From a checkpoint of a small multi-label image tagger.
Training: 17900 steps, batches of 256.
Data: trained on rendered scenes of coloured solids on a plain floor, 195000 training examples, 23.5 epochs.
Rows from block 10 of a small multi-label image tagger, named by matrix and row number. Rows with one number belong to one neuron. Each number is 500 + 50 x the weight over its row's rms, rounded and kept within 0 to 999. All counts start at 0. Numbers have three digits each.
Before each neuron's rows are labels from the 100 images, of 14848, where the neuron reaches its highest value: "responds to" is what is common among them. Only what is clearly more common there than usual is listed. The data: rendered scenes of coloured solids on a plain floor.
# fc1: MLP up (model.blocks.10.mlp.fc1.weight, 512x256), inputs 64-127
# fc2: MLP down (model.blocks.10.mlp.fc2.weight, 256x512, transposed), outputs 64-127

responds to: yellow object; its colour: yellow; sphere; torus
fc1.97:536451474522499473543567569586489532524495494545519452502537518596649484495366551422503492456422454442575475535480618536506489516520524397514454477431577436549498551497540373457472495422519538
fc2.97:522436496466603489426492526537466528510459479473571461579507453516507563455494499524512521454458543503539530548557529482455574507497497531451480457522457476516509605557509574564457463456505422

responds to: metallic; striped object; checkered object; egg
fc1.480:479462507402542462528400515475528484463451460543528542520390443444516545467517549446514480481498521387585588531468534514521587523545468559466556411496426462476445521527407510537468511517549495
fc2.480:518513470518507496486568516561458471552564548550454412476476525523412435543469458569457433507495461564451499458498477497480446481469546543529454447416512414545552425522610519498451590514473472

responds to: white object; light from the left; twisted bar; its colour: white
fc1.314:515476515452521542509551527589545457533604524540477487434517512404591462425427576525516487395502470499483619452537511538492399531441471605569540509501412468602532610559459477518441523329444523
fc2.314:552493545577444526438490515468467431503458496526526483396434507583463572383508496467497545527523480506505474436600423549516573516495506445535460547548480556561514505460501534432428440472494530

responds to: egg; largest object: egg
fc1.146:448431537408538422472477532535586587481482524450503561477482446603514543489430451539523512497476497536536506577583589457537478486507397479475490491493497544495615528477522532537588565509441642
fc2.146:421512530538522530471462497504527509532520543523481539583595367529598522534536543469415447388545459467456456443511504448423459564582534555411514487517505584507521589493451517445402537561500545

responds to: torus; white object; chain link; count: five
fc1.99:509535524367541539441502550626483480477514519546533464423459513486459589431394419459504522471432496426474484538480507479558460458567490516508555447449460517541477477464503519525471527534506561
fc2.99:344468552492491527534537452519497462596462517505397529516448496586596475521477595478451553563455549501561519481473550490458460597526516465479501508486438489495601485497445454510524513416545568

responds to: egg; light from the right; count: five; largest object: egg
fc1.464:564586527440579518553569521536496542535485464463539548494524502507461437493450422477532478568415471551578436433504446480549461481521543468517500556485472526432425451399602450551511488519497571
fc2.464:545498496513528525522488465570530591489458506476457493517479433476428513417548501570521472516498534550376435536421534484459474471532513482499500497445561507473469476506453492554544487348409514

responds to: wedge; largest object: wedge
fc1.328:513543497550462511502457452477538661506526480441486461555503523474534417504522584502564411394477435496477537457458458517467455556511483544516504541487484488525438529485446479436531555521438500
fc2.328:361499447498634514505465528593545460565481444506503492473553418427503546579566538499477578454512529473476582548595551446450506544599567486536515490473586564525557411445468487451385428475530516

responds to: brown object; light from behind the camera; its colour: brown; spring
fc1.31:468500486477577483390519519485506479524540468527582594487469482472447510496457550490480474483555478498459550513444485474523416574535556490489590551535455573554499514513580540458526513492471428
fc2.31:449525501472520438440496500578450517621562509468447548575626549441614430543489499467369478523491493536468474497575492524520487507493544456512401432487432516440521487553449607506512505566513524

responds to: purple object; light from behind the camera; yellow object; pyramid
fc1.209:546497554550548506463453464504426518552461459498455403555540569486462529474537384498478505474427489518536430390507574432495463472528467498527433517486542514487588451570445486521459593507458542
fc2.209:588592479552440587463510494421524447533529511509482522526478495544516427526597545436506474644555539631544428515503424670442555367455573498598504525489469503458456504466563480522525499552553495

responds to: wedge; light from the right; largest object: wedge
fc1.36:634513472512445440471462498533611635565495530482494449505515557492547444512491564490429489429500453584488551500519517463574446538529461572516572561519488547605486545468433470480483550441518537
fc2.36:401444462495565484509495643541582505414495476528495503527493413405528498479513511561545487456545524420461560511483575417478506562523519558444428462467544532514509520569422501433480445516516414

responds to: light from the left; torus; egg
fc1.332:523487503490611513479544489495420507521548506491510488537347467400466524465497429428443480467561467486550491470481427423495516490505500502391477476479517465513526466551500376503465563514469570
fc2.332:470503568476538463587542498515468470477529435485538499505466425417561499530382460443517521527434531442538485585543576533514584550534501523524462415490366451518485581481465593517518495434538466

responds to: black object; spring; tube
fc1.243:564469524402505521423518451493551518554521478582473464415403518464545550485488525544555450397420497579478623539570476495511419566508443522340553521512393557549492559491511483607499575465479499
fc2.243:496458543462494464487442492413455474438514528510523586506472527569462442445505509434497478496562536489499437456531441550407538420493490543594452520513536503542485504515514577548495442598499526

responds to: brown object; its colour: brown; cone
fc1.316:491538504479527517524514533503517624528471533529569504488496489383566484459459402553515549527510483496445495535492444563539472500557532439460549569540529572502519520462491498548547511472444471
fc2.316:557531457486481527464452511537486485474580434425539523462512438514486444504477480539503505574498483552373484510504489563534515448478577491587506527457506499462544483412459468497448467582518487

responds to: tube; largest object: tube
fc1.2:528505516452438472480450438448573488487347525525562484477468503523505570475457496457539465501418463389526496472484517477536536623488420409479515388519458487567472493511461437559562513508440493
fc2.2:477583505537524516484468569565577523445476448508535487455446444566497505442456485685552490491433502608427494529445473569606429564508495546506545485513500465532487588496475522563499547481470520

responds to: light from behind the scene; brown object; pink object; hexagonal prism
fc1.10:484511460569503524489449581488540529482504471506659512517523498435607519545454521525528497455507456504435584587607433509548498510508474450485587566581463498492578567455456490466556415540515469
fc2.10:440472405556418564489477560489495398501527539499527551417413458538459577551453510503512587599545515435485583457537519579512515562515432495574539426582523495605572526598499531558429540507498447

responds to: tube; light from behind the camera; largest object: tube
fc1.230:416409501486414532457563540567529542587476552491433413510490508564556557494526561545497395400516511498422514514475482534514520502441475564510534532498474509574470523548467514607594524444417505
fc2.230:491530621572476549437512530516466485468454433516453471576429495520481509488472582593577465528526492514445424492521538507493451579538484550501494512467483494520456480608459549498531409425491519

responds to: metallic; torus; brown object; chain link
fc1.487:468528496447534548540568418582494514539416465501510520500532507406558500465472456564596461547495489493485508515538440480525513572471565538471558421527520445468413516478534550578455461494515494
fc2.487:544483439512451454433443509400435461494529470498512466509390515518459526498509604440420505560500432418583531431449478534553521430529510453474519572487418458505496521509534458407485517580445488

responds to: metallic; light from: behind the camera; sphere; dome
fc1.134:506500617506571548459499499501488500473426451447528594508449479511489597481493518453456534601540468494484516512411461473513506553531393393399486490493545421507484441529514449536533473512503498
fc2.134:465503341488516517520532508555537574497508473460453532502459483532449480477458433510467552450464475553532528443426534603560445473527519597509440529603556488505510539466429514414454499545445550

responds to: torus; light from behind the camera; egg
fc1.120:475484485407534428560516456582414529510511568464509556486434419468404481504471441388539519558469553454524508488539519420521584443469505521489499416462479444498531437412536470568512489520488539
fc2.120:500494520453542532523546534445579454545536483530474539548401384463383497573551525418510388575535550469607512495508527507464527555428511544547505541455453474508449442468459547521418531496585475

responds to: egg; light from behind the scene; cube
fc1.493:453505516431519506426493509592569486482389456457468452545461490496505587508523559530469412427439489527465428534512642456580571556502381511490545546468478498503597466486464479561556502436548580
fc2.493:575451541552391573428563608444539481474518540504536536458509558545437553450535574446566481551522589440464540522454556577457460542408496426484494525506504514533443480590485526535499523575502481

responds to: torus; largest object: torus
fc1.261:525507555440618483579525494534435469486549473498498492481409448439467481504463486434454445513556515489520497487520441503543464445445525643482519506492504392480453405427558444481448559515493502
fc2.261:569539525458507466520576445490431487502529578466522458470493467526496435539386455420468570507473586463529504530490536427480478570405466538507493467539502493525530488485574562483443426511527477

responds to: egg; count: five; largest object: egg
fc1.161:462461484404493505596565546574540527520418516455537522528433391488447556479519493427489565459501481513580469460539557506566532464518438424498463562498462455496579513535542470531573623568530600
fc2.161:450430493537457555515517471436494498408522496494562523527488486500499488537603560479527470546523528451572458492423549484450501550520461514467496424492463542493433544518495402480513506461481514

responds to: black object; its colour: black; count: five; egg
fc1.442:464458467437520461573601547476604558477479506548505546478509495411585460489469492534486508464500458434467579575424601554513511477461480573493530445481452466475428563506531493503541618553504501
fc2.442:510447473547485545535543533520521525474482471431499566555476442477365563542538359465445581562541599501489425457468506589486432516414513565602504511602544459503458471541525501508413465549500462

responds to: cube; largest object: cube
fc1.80:513466533516514589497528450548461577489452509530461466540531443546510391548490596490407477481438481528502488441466473491551437554504457426501469576415504527525622534534466508550532574485471619
fc2.80:465468512512509527529542466496388467557513462543491477512402417576415415494480519529571448587424430560512488508500517550549558413461454467572511574444572493472464440493471416522544526477525485

responds to: hexagonal prism
fc1.492:474504524509483448609438557477568549494420478478420369461443521645597505585478576578530533508453459507524494534495486493576535551508499503547493597506537523502505457515492434467576529328539548
fc2.492:465547437567548455543483541470389526476522511483507532507461517498571487536529580478516584533539446469521516503449461429461471474602540575438455386485579554513596437444523480472475430605480453

responds to: wedge; light from behind the camera; largest object: wedge
fc1.222:455482512470470505430576531538549573553485520430496439536463457591476429449505513586483530472516479640414469481528533438539484437472475566579477632483523535508538590515528470565582525554472548
fc2.222:487537524487520508552467457544614521472449533494434519505515432500446502484512381521523385445491583558520570470512426506416556516521571589485517445571543552487477473442430572446512425456616491

responds to: brown object; count: five
fc1.18:408445532545459433533511564537531562474435476447556459447433490536478594465488468621542577577436511522403462537500486517445496491431557430428606537484513551584422560506550461579564540493507548
fc2.18:508514469511470554474456482474461458461564560465392534467528475597495483445573506556554452569530663556410388466461473581320487441473480480580431542510501505508496512544452531600455592515564411

responds to: white object; its colour: white; torus
fc1.49:511508527463466519502544543512546446466431530494570585488451529497423584459464470522563492551493461532404638548527548494506466521474564469461453483539454443519493518471556446470488501620438487
fc2.49:555557412544445572553506540481431429492540529518546491477518468474520501502531526481531572558511459520468451471580437513528460463556445476448539451425456486445527448576499509540522491394540477

responds to: tube; largest object: tube
fc1.340:475475484421497484549541465477571521491426443559485374495412481466433538517505534581539430545430488559444610508419573580496499552482441568518521460450487492594534483530438391572474557449451466
fc2.340:508542564519501473549528446533470533464456568465416437504509514579558435542467450551500475466439541545418483501456493440497475614451474527489505480526473495523420578545412434451573557407530544

responds to: torus; largest object: torus
fc1.283:565486419472582469542622526469432523466555512484535559505427474470425541471516408432531477500501484513509518500491546489512460474534499581506517513466478486498510454481625483419440535546507511
fc2.283:472557495543511574465519516574499467584582447473467430498616410533517426580499588569445482482498451547427509499486469422476462536529556441503514554505490509462555492512447497513470465430587525

responds to: hexagonal prism; cube; cog
fc1.305:480502403510470520526526463503517583533510455545465372503424427612464425546523566600575474535468481459419470473473559499537457511522471497531450589405467527532590410571535451511626615382497519
fc2.305:463555471546558503421401548556497525569555472483499490460496510531605606583488581504421556505513423491516570527612440481538501583568486416408488462464580544494559509462543450501497479397611565

responds to: metallic; yellow object; bumpy ball; sphere
fc1.384:528462489557510592489521420466497506561453362458525441596454415577563533498450462468453583564497508409515496514474472514515465510550384450374427467500428495612541551507534340478465502405400581
fc2.384:451497459501589553508460483516535425472489436503553422499535477515460535535412359555411572483498492540446439511481541530422590563502532500480452453575438435519454479489525587467480509593571449

responds to: black object; its colour: black; bowl; torus
fc1.166:586563531455512565526455436507548521521456527481512440488365400459540569534448509452549491464492468470472553593484536516538549513511551548397575438475520392467434500443568533522507459486534555
fc2.166:451405448493542509516560489581498477498520479512485549568545447570384455528467429496454451498407427633459423410500514537464429559432523544537490498480471519561478463530438407531476559533441435

responds to: jack; largest object: jack
fc1.95:556461459486553435478609487498526479503557475546556554550499481426462519516463423433542429544544472502541536536456527543502526536447530610499511442511482422470500460468599430450427532509492457
fc2.95:519538437511567524400528604500543444547513565474507436524376503498459506493484490412523561558475476475509549488548454536480530475504518431558434465515375398548506462481486523407449616522531504

responds to: jack; largest object: jack
fc1.448:588462450440525432522554493500506539518550444551586516484438446406453487456468432517529458510501465495515581524522527557521459518455452538485514505466484499542566425466523470442478632491596490
fc2.448:568451468580611525503615527483549464531557558527464440515521450526549521580541439527497517520476531565442583524544485443367418557504539491447503477483464466518541410472453448425488473418522469

responds to: white object; twisted bar; egg
fc1.218:542476477470377459540486532461485495504541472388527496470531505455466482585451452428506498573510516552455477474575406577569538523503488502492412518571469530494541493520624551468543504512457429
fc2.218:495499504538556451512455518566543527475451580600457476470492506509456563385592554580574538476511636543535486476440540540364468384528460577524507522435556508502511419553447414579506497441466491

responds to: light from behind the scene; blotchy object; cone; bumpy ball
fc1.132:477512563507452421495516491474562554464455455516549507534467473518478563513534562354508433552441487455635620466445536555500574590475467492476485488563443442484522490504481517495549599539411536
fc2.132:586580485490471558544488452506451447495476411514557436413393505454522481551445507537578541507563495547501570486475561612524479425456473409613534503521488487526576513512555502517514537531514543

responds to: light from behind the scene; tube; largest object: tube
fc1.298:424533543436456464568516513501546532516513499456479493505440521451526484498447464542584415547524524579436548503546517575485475570503565580490475405544536480482491517514554522539441552496382475
fc2.298:509469531498538460423475513560597504557541535553514539497545482431496589486596493374442523459514476440495477536496438392417501502534552481445519465523558606439538510515469543441468474542529498

responds to: white object; orange object; cube frame; chain link
fc1.70:553523472453394426561571527567438502516466492507542539460458506437497403480416424602536520492488513523453465444490524555497385512493580488484565490504497508556507504510515504506449591523421501
fc2.70:498559531495542424475506507498529454491558557491529497514460523432602488568457569469495497574520617500534594603534549518329506567502527539511466397484555577494558440535512519531504461573532455

responds to: torus; light from the right; star block
fc1.491:618475516457531557538492517464489521489558463562526554505396417396462570541406443389462477475474464523527524446507459542494443379501528514464557488427478415583499458430592474462493480474503560
fc2.491:535510537449491524562565436445426436492534546588434460468486488479420481496507490470536486546476524434546496531507562508506516515412477477524536427455497453459472495492589614569429491449561429

responds to: white object; grey object; light from behind the camera; count: five
fc1.234:513539559509519557542575570541442530492500508495617520492537573516498444403419488453544377575511496499448480542549545514513547512481510416515486517545398474501570554447504474502502399477472464
fc2.234:490489486487518507411417513580448428563468488551495497548541561580530505498503469532440467439475464436465608464505514380366476480521551473517467532523428514540477417632457424477484442443498500

responds to: cube; sphere
fc1.375:456425477460442461507504496571535621483381457470478383564436405659463520547512544535483475520481503480513438501473504481610569513440419471501456615441472488492524508508519450492571532492477609
fc2.375:517590420544551521515512560454465430522617523496496542354556494549498533526538543452534624536547478470539442479457508479514442554563524415416461443436612523476605419432527422425422487521471565

responds to: white object; grey object; egg; count: five
fc1.387:442537536433508511542575589497432513528380437480528548524480586514454487427449513508492479526365482542516496467563520539525519512503526399454522543539373520532576494509511457503521444487486528
fc2.387:552461481520504471514487534451433497580525482505464464579591518467539448499475532526464468501496468465455471465513504485374457531486539479479524616562418588428444473523475461495544486511479419

responds to: tube; largest object: tube
fc1.29:493475547409472525603528479499545500511422505524467463527429502481442479535467556606578449544459479510491623521439624539543479509479419523468523513518442536616533502507479399536535617464419459
fc2.29:459506535505501532509530528510505498419420577459513488516480507554545547493430461562507500490418543490442493492461559429544463646518440521413531462541471465532495602535438418468528516400478563

responds to: metallic; bumpy ball; largest object: bumpy ball; brown object
fc1.12:504480454494530563460466514528488529442417381572654451548473478482488530482466509442417556544488444484503667657431449439541511455552478442454484422546507517572527535474567499466537439567492539
fc2.12:527495457497516531456449515499466530453516432508586394473349454486511575449409466517468486495541460518499473421432496551576495613433501572502537452593486463516523491581514476463388542463492447

responds to: egg; light from behind the camera; largest object: egg
fc1.158:478542549322524499498646422498534536523451483480526466566496462491515367530494409543388523454512481629483478473487487545536421492533615472419473495513429526518496533455633482580480489537554561
fc2.158:568441507543509446557557495535526504522560455488486490514421476469461455487515455543547529509494470554596577557488556591547470460404433511603471506484531452484503474481458477602551632453528502

responds to: torus; largest object: torus
fc1.181:460520509378526502552547473509489513513544528582501531547422476437440485464507467546533491534429450468527491473460502517546485448516505511451469465392395412472509426508537474575485554558469481
fc2.181:474525456490512575514505388479448442523469479568460492442474512510413461511395429415485518549487615536466492488502455537539415556499435513459641522496428571581553532559479505474473468455562479

responds to: twisted bar; orange object; largest object: twisted bar
fc1.9:509492558495541546464511492438539532512471510510478505438534463452541547502479487444529416487440456604463554477573478543524497579534498516490524480463391473484449461510558481540463482555519509
fc2.9:462540486596481503507525528496456505483561437508463467473509442490447464529483550528534525556438513445418483501466417459535434554501520468450455427562557478500593488487517516443552451474554451

responds to: egg; light from the right; largest object: egg
fc1.459:472476540419562491619599420642523541481429477558444543548455440495585521439476461625578470446451571526424529578489508451482502539586515527432520495450499505488525450459506444560509584536478584
fc2.459:449468475526501505462495581408522476487596420530499517533443440439429513582541511467446549524557558499526541488430453464413449482435519521512555501487516437521544451520472558394383542587559419

responds to: jack; largest object: jack; cog
fc1.450:550520530546572504467549443472507538490486437473592463439458462598481516516508452472483443537566529602562600542482565535544494553420480500477523445434528469510507483487534405465435481442513465
fc2.450:527541493546470515532641477491584521549494519450542445484499477538540465498496508535567557525474577532463549578507475452488457605475537457434430473555493455470536486404484440462482479447509538

responds to: tube; largest object: tube; light from the right
fc1.390:428454592392478516514472550546521520503513480542524440557455460532430539465479503584613416498425525614422629530473502539514481522466467540547482533480492449585491484499466434523519537429480506
fc2.390:504457593487398476516480496515521491412433533468417499538432556578574435469473542564558444484443525536456452447452547515437517592482487548490470509489395437529458568512436480526554540397468499

responds to: black object; its colour: black; tube
fc1.289:518549482542556523500454450469630526496447545402506405493417482452586568428415548460543455472575442499517560609506497421548580474520523554531542524500449456540594576367497525524512491521469519
fc2.289:440435443531545449470506545546472553447416425474471581546488469454487564543519460529511510500454562550439451509517516508556483524458396518576534496443494496456611490464446435477507487461410444

responds to: brown object; red object; grey object; count: five
fc1.14:599456570504432434456538540456510548529451400476639502517459515536541481417451400498541464495474535624433566496591508540533552495403459463461544526566517530461460487488498536503542516410450508
fc2.14:478568495467604461560444523473504533530651551479512492571612497500579469489409510508469393523540570489511491504495559636489515427447542549538555536491474504428568558538467509544483666517552478

responds to: twisted bar; light from behind the scene; largest object: twisted bar
fc1.240:537528516543398503439414535458537506498480492570489449377496539504453494516511517485539497524460462585493576496515507575504428603488534450536546551434553505583550482519574501491467542431448490
fc2.240:518477501473591573462516514613537534538553492447552527396413442552513532503470493479424533497495566580566494476533486542408517500529534503450485463612489521550527452490528466404412540509530570

responds to: metallic; light from behind the scene; dodecahedron; largest object: dodecahedron
fc1.169:540574508510502487501507521503574524449427414414555448498506479555569541505429526489416490454487467519519458464514454397601591460544426448486564497539536423506494538516531390497567485494470623
fc2.169:510430495444503497475539553470527503442520572585525561511419460499451567517633504473463547553556504453527512435517541508478494461521488466425502460508466438578540451498400419502481482552546543

responds to: twisted bar; light from the right; red object; count: five
fc1.189:557501569480468527480461456577487537534448482551483486437504482497429512481391434514587490506430469464483534536536441449557493548555468546482584476488455494496604566497484525547545482456520529
fc2.189:420591557534472455546475546601514537480518531434556590562450468477540430532440639477453530505519601502531534489495559502508552492479485551581456482531501441512513539477488559500605511517524527

responds to: twisted bar; light from the right; torus; largest object: twisted bar
fc1.37:483493562444549498377524454557538552510517503507520506501544489471543567448400476437494491511409462561502528579515505448544455543616465483450477471465470519461459514473493529560482518528512603
fc2.37:458588485592532558543581488501469455475558499547542529414490446478450464468456547482453541510505491408516555433460505555599436498515537424450510398510549496608614405460512498412540490492523502

responds to: light from behind the camera
fc1.203:585588538450509492451499463488525529588479488397549498525467529452525512529441451437440562388516464506447529460479455562484475528503470413454551508492410461519477503456593451455464438511475549
fc2.203:438526414541543611532519387596505522595489420504542461503487400482489542509476468574526521449500536502393465557555528523469521502494550406487480440554513541526597486439551519482601395527494508

responds to: dome; largest object: dome
fc1.175:473508431519446443664528478473503609504409521416514481512482447548539468594478573510470508527523453478566466431455549477523583496449480485465478509471533429517520515444514508552600615474443518
fc2.175:544554534500526452513546513407455474519583628486462575454602469442459552466562521406467501531453471485561466482540534453576504427567465466531470501514607513449532483509511489470476596565438531

responds to: twisted bar; light from behind the scene
fc1.264:540521649466452482423520450583492539479413510539460532495452449562457567453453503406495423543449492506481484516530488485563573563446476487504573525469522519543564516437522553619537497441468594
fc2.264:442575492518494447510518459512524455582518496598532457547472413525484379529529527566464558474498544524508559500451494376392416457439527498598517512530557534535526427423445532493502397515548435

responds to: torus; largest object: torus
fc1.194:578547429435534544523468436569413454480533472562473432424446510458517482442485479501509492483453517446510545567440460489514498448475545570474526456498464498532455459483527461499573505423556506
fc2.194:490549519490483490603562449567438469553512540428486535440564472504522523510404473478502536524441595525545535554473515454567474582466490495488491474492471511438583473500505516477499482397602579

responds to: twisted bar; largest object: twisted bar
fc1.508:484564610500505588375428473592536520560476485519500502490517483471497560533448588506479415467521485589430600430564450508520468432590560454481529431521426516634577530500510556550433486523412541
fc2.508:411493565619558548492492440455526503486488487428530573490531427451535518537528482469497543551512505482418488422448456455391470641535511471458500456518558506509611434469420479367562473538475504

responds to: cube; orange object; largest object: cube
fc1.191:474462485515467539500544557505472631509513520513475372502509469619491401530514542571490505482504476493411479586479472425510446423461484464523478584420477555543619566463473480467599535477488553
fc2.191:509471486487511578511599455529547460515520504519462425424458444461533534559515535471501589514471464536513538508588503523463554575509487406468517537454465512526534420578488491512520458457558466

responds to: light from behind the camera; black object; jack; its colour: black
fc1.225:535554524414578477451526503508476506582518464520512491490465559458506561505485519435528440484528416465509561542468529494486554502543533520479595411465334487478569501467555455447467427444567467
fc2.225:498514499590492533561608564491600492473469469510528455476487433431467428421449475529550488459481609573501480568497526529394476442492475418555496511428506440460501549543508522437520573470470491

responds to: purple object; brown object; egg
fc1.160:539490467433551499494560496508504546403460424446550530511504547542529477459441487485571514445494465527419567550454498516543519582467512429544568592525466542538488568433533494492524491555428491
fc2.160:516536514558502503518495569399492447455526505488507416515493462522508429575516451436546497558530594498489490467513429486475424526424515564507499528529520554443570507452452441558493443495499525

responds to: light from behind the camera; bowl; torus
fc1.46:554520514474540515534529513492406532487641541491540493608474498403373472497470495465504436626490426487453454451520490574511486441483508456499528467533417477454518483358539475515484433464450433
fc2.46:400600530446598622507534476592503433573357444503545491519530450434546522557439539424496517428546554516543545473535451425491505577510605529497545532566463556480497523458442553388484457484570499

responds to: light from behind the scene; count: five; cube
fc1.376:464535392524488507559492472506449531479534458434486444390493459487411545486496525533555552508517503469442496502531557559565517482454469572492426477566469536498537506472502491504542571466451619
fc2.376:544504516441459487594492518624516582493443551361464428581511464449610523486423492498484511500464473515463553440537454524501584427489562544574488592519466463497498526469438465560463530522500557

responds to: twisted bar; light from behind the camera; pink object
fc1.354:467447591421552487454559471543512505532487524529472474523419493453439543467534491590541444512519453492411559589526578456491419503527469514516498453409481552572567441556559485568480536584456554
fc2.354:531535441581442523480414475526434466522495552510440482539553514552443516577688518454444563503551491481525474427447396472495529398524549513533464481465690552452522441502447540434515430503467493

responds to: wedge; count: five; black object
fc1.402:535573603551408489495436509533560567535468536490449452438554546593484430510450541534469491476521456586481500479545492538530441523469447530534564556504535544592487560542510553587472546434449564
fc2.402:496495486470543499476448527564543514479498577447477530525484403530564512495495516487462438424489618506557542470469462416414572468526588555448412487547571561507538479467440487402488517523516549

responds to: tube; largest object: tube; teal object
fc1.255:458434575417481461487502515510545517515524542526493430484447464516465458540495513517590446464476503557438585512462500569545487554472453507447504536523430438521532476502482493584465550404414428
fc2.255:472505590532451484546543495490532467402464560514442514541471473559520421478440496581543453511449562534444500480445587541446536613519512541486509458488401409520448574546406464527477508439474525

responds to: metallic; light from behind the camera; egg; count: five
fc1.320:513455623461560523505535485512529469515503551526526500583473509436596575480423449464469484440511442509445619543604475502544549478596538535461556537539416473485412519487436497522453526503572473
fc2.320:483618467540492530485398454431492471416441565458506489527482517511515509583464603489491485488553574533511555492528499513444536455507473475628487457347483466539553479475583559518588513486556536

responds to: light from the left; cylinder
fc1.349:534503546533558478486510543506478481589515542590512459533432531572425584499543521538523410487497506479510465591476543569526541563433529458440516475459518452475453514464494424487482580442534470
fc2.349:530461465399627520543501451529487462525444457532549344547481402496499574525470486520481593496451487513517525499485490403528440464594476483495484544512519518505548576535536434497477489517492510

responds to: jack; light from behind the scene; largest object: jack
fc1.394:570603568457507525437563423481482508498481488534590468442501507450494531481463459488561528499494464623523556444504508551498409653584538421378558443524487496575440440480576514443451487482514528
fc2.394:527433500504413515482588558557495471489511458565520439413377459567434483490580543401499619559498417531446538477533490458485564505421524421422470465459522499535465486618524445463517471405548500

responds to: brown object; light from behind the scene; tube; star block
fc1.335:542495526484426483487452495491455546468519473567553544524533508495476487427492484465569447503484508491487502460499425548522485504548438519558574613471532509526503481515459424477450493389420450
fc2.335:533497510553465525480458534448447452535526457503484438512527513615485440590487604476495520587503454493449444446521507566515493498491511469577438560417496394459480495540522451489512524550529493

responds to: light from the left; purple object; cone; its colour: purple
fc1.89:592566450584526486458477507526469580574483577517482447556469523525526573441556536531520421456524501495545471522468570501493467528441532563530536508472546491502524456549484475586565593410489448
fc2.89:548487469403448479485522522556482492452454459483536476499482431500460511553455490490482603545485513539530528491527530478592494425599451426562452550443518539508569532454545514475493439514588554

responds to: light from behind the scene; egg; sphere
fc1.34:475511530491521495512498532456500509452533484483601475528459413481538583527465477343548462569502446478539542535520527486527558471480392507486549473498433508496586454441516495442514475574476530
fc2.34:500550504453510426475554451611443540507509432502490568433488572583416489474371439589506568509426437512444566564487570540603468548483549528480457407615463519529495558455557550571494498530557520

responds to: wedge
fc1.138:462539531536375517530448494502517647543380435461645413533535493587569440470525521551477424445440494501500576502536419501495491564547455516462476494525460514529523597488439502511544518435444543
fc2.138:495483438508624506486452551499581429471517582489417504478432542449468576498558550449501563441487477422576506481557491471456514459532509453546514463499432524571394521470484565378498512588569524